A small image classifier, trained from scratch: layers 8, batches of 128.
Rows from block 5 of a small image classifier, named by matrix and row number. Rows with one number belong to one neuron. Each number is 128 + 24 x the weight over its row's rms, rounded and kept within 0 to 255. All counts start at 0. Numbers have three digits each.
After each neuron's rows are labels from the 100 images, of 14976, where the neuron reaches its highest value: "lies over" is the class under the peak; "strongest on" is what is common among them. Only what is clearly more common there than usual is listed. The data: patchworks of several textures. In brackets: how many of the 100.
# fc1: MLP up (model.blocks.5.mlp.fc1.weight, 1536x384), inputs 192-383
# fc2: MLP down (model.blocks.5.mlp.fc2.weight, 384x1536, transposed), outputs 192-383

fc1.625:138135136116118076131138118129121112099140118078137138130130148142182143143111092086096191111112121164100060128110130155097152157172127175130156133130135135144155097113136150102180145117162123109112088142147095116134135126126086124157159125115159094153163143202103101136112134098137127176146170119119126139119154121129123139136128157151162178166111095167123115153088159104126116137164131142143113125137144131145144126118119145118139131171119192128103144171123164137107125111167103121102160144176099113151078103114087124097133123162105125145122133135117100119089131139123161148
fc2.625:128129126131168147160100151119120126122137165114137088091137093146141123081108154118138090145107123097110144107110121147107120113116158092132128091124119098095137100145127122132058131101137082146159105106188205131140130107162126108153098123120118130132137123104139136171124137131098117110105101095116105151124140113160107142115118139127106145094128135148138126099168124159133096129169189141112091069098127069125122170150147117102141146106158068084112093103102124140127129142127115111128157117093096203140118150120111126132155148057141121102120131169117161120126108103100115121
lies over: cloudy (33)
strongest on: patches: two (61); cloudy (40)

fc1.276:121136146123128103137154104148098138117132144120176162122129136132129144118144148166157136122154112122108110104071120143081159105162099114132125112154100135132139124154147189134134143123111092146157163138113109124155124151117117150121122097113137145099117125139113118134115117102140134122108112164150126109143098084116170114149100156118131095096144131098156138101121104061114110163120146118151135150145171101147160152121111140116079170143168125156193166147123103141137139126122153197105129147145149115138150107130111146131138116181119102155125083106154119106139120134124114098
fc2.276:134077133138151167140118122129135114142133122136145114144144122097121084131130116109125091103145133116115164126138112124138155120112147125151140143132122112099100127125114152142095135104151121098080124106169160122143112119122157122077076160122138102123149097194125087146112151135076145129151146116120145083124149166172107128140143127158142142130063175128132144145131129126105140099128167195079138116092142107099134115098113092149138127129114149121116102129095153100102112139110085102143087130128129124144144141100126113152184116098140175132130123110114141092098104130114115144
lies over: cloudy (25)
strongest on: cloudy (49)

fc1.399:147148117126126142133126133183138137135113125084089138075097083150120100125148131096130128143171082120127117105133128098092154167101138112143168114129082118117125111125143115145131118112138064128075088112107088112142134180139173182086108106105118153158108108134127162135145130115156140095128100101152144162113090098116114128123124107098119123118143107163183088147156106085126125083113089127186091126102145124136101113126135120118152139170099123100123098154121150119091105121096178106143125103150096147144168119152147126135137106134158144116151083120145133084120148108121097140
fc2.399:101118151109145117082131142140118145176143115121116063141147144172148142156117117109133151116108087119158145123149132180094107092109140099113101107130148123124100122106118098091145125123134163095162138126145150119107118137122158113151100133163167126190097137144099100138148167144157151144113136105127071085110177107140134132141147112121110153098166107125098139132128169131135120115117066144089145158126094142103127116110123158093142136134113112111144103108120083120155128129117087143153133118124108129080129143112139141149120099176147117125139134151127130126160109099107132050
lies over: cloudy (30)
strongest on: cloudy (41)

fc1.259:151169099118154175125123117160174114140116136131130157069137103176103170111093123139080114092130111126184122104162161113155112121164160144109171111133121131111141118154184126112162134117116144125098124161166161132105126121121120094162089120104132131139139155149120107132158116144092142127156181124123114183156127135103136128141136156115140130131147181122120137112142115133115120067164189129109138062126157085106086111175109113063130156107131112137121149132148136141123127105144076124139159171134123148147113147133122120126131150153111115111125130135128147120151169110151124135
fc2.259:104148133150151107123129164117126120125138159137143098165100104089127117147160107101150133136138161145101143159073074111128152132105121146129140142164146148098132156100119111161111134149127108137143190107154046136158102147116103104130077123159122118123087164146120165137109110148087110137114139123104108097117159148075141147122150062139088120125115119134121096144150080144149110120119111125119120128127170127146096115123124110124130097123139095114105109160159088105133163148124131163120118165101157121167153125114117145126148132085117149177141125135150115082123117130126106126
lies over: cloudy (35)
strongest on: patches: two (85); cloudy (38)

fc1.437:132116119134126127151136094146105150116118120116138061147133166147153131110109110126104157146107115100141113121101117153145147123102158123124126093113123138141089135110116136129128113151105116145120112171145132153125110129107141100149097206099117089118143138128157126142126079121150138106169128132110154175145177156123139166115192142169109113129158113144139148150108133139109109144131143122124148133106133126113127110154125115128121154130170172120119160084119111107172110159099153152142154136140111139094131136152063174152154132145136167106144124094125137165119126091134126114
fc2.437:153153163161113132123105147116138105150134134140142156116167127090143110132115088104115110161138135142152109168118152142128146157143104149144119108111167177111127119143136115101141153105158168174083147106170116122101121148129131143135142104092156146134118078128116129159152091167134158186173136115100109127155106160141150162115080139118150106141118126128112172095149140144156151130113150130131154153094141162113107127104127128094138120108107143135084125127153119120134073097170095090126121106121162148126132109161126128113061115174155112124110144106136132141150123159105131074
lies over: camouflage (35)
strongest on: patches: three (55); camouflage (43)

fc1.436:129147132116135139143078135140097125151124159124138099120118097136117135125135149101111186152107145106159170123110103113132166097190105114104172119135160109077134140119120092122126128182118131093125110114118127134136132113118127087141147076113167101124129100137116124162136124172112103145101158166148101147155126118140116146119094102156111153096182154160138078104082130136131131149142145162113138118133154116148136134102074162101127147148191045161180181130142142116139136074123142088135091134095155157109089092117115088109130143137092150162123128098133122103155097118095165091
fc2.436:129116140145112117137145132109172118110114110139153078132165155115112101153144100141150136100111131132115124134085158169144153144144139214110147157156160138172128116190132127107141105146115140110110139145175131134102155127118076168123127140107071134155130139087143138150125109130119142136165092078111142108115131117118132127156192106099112119125138172160111139125109144167110140131092160131109116127148103142128122100095160104142146124129149141079107132145159115132116118164141117195099164143122124116110145157129184145160123092150138134115151151157159152076151148101138103163
lies over: cloudy (42)
strongest on: cloudy (53)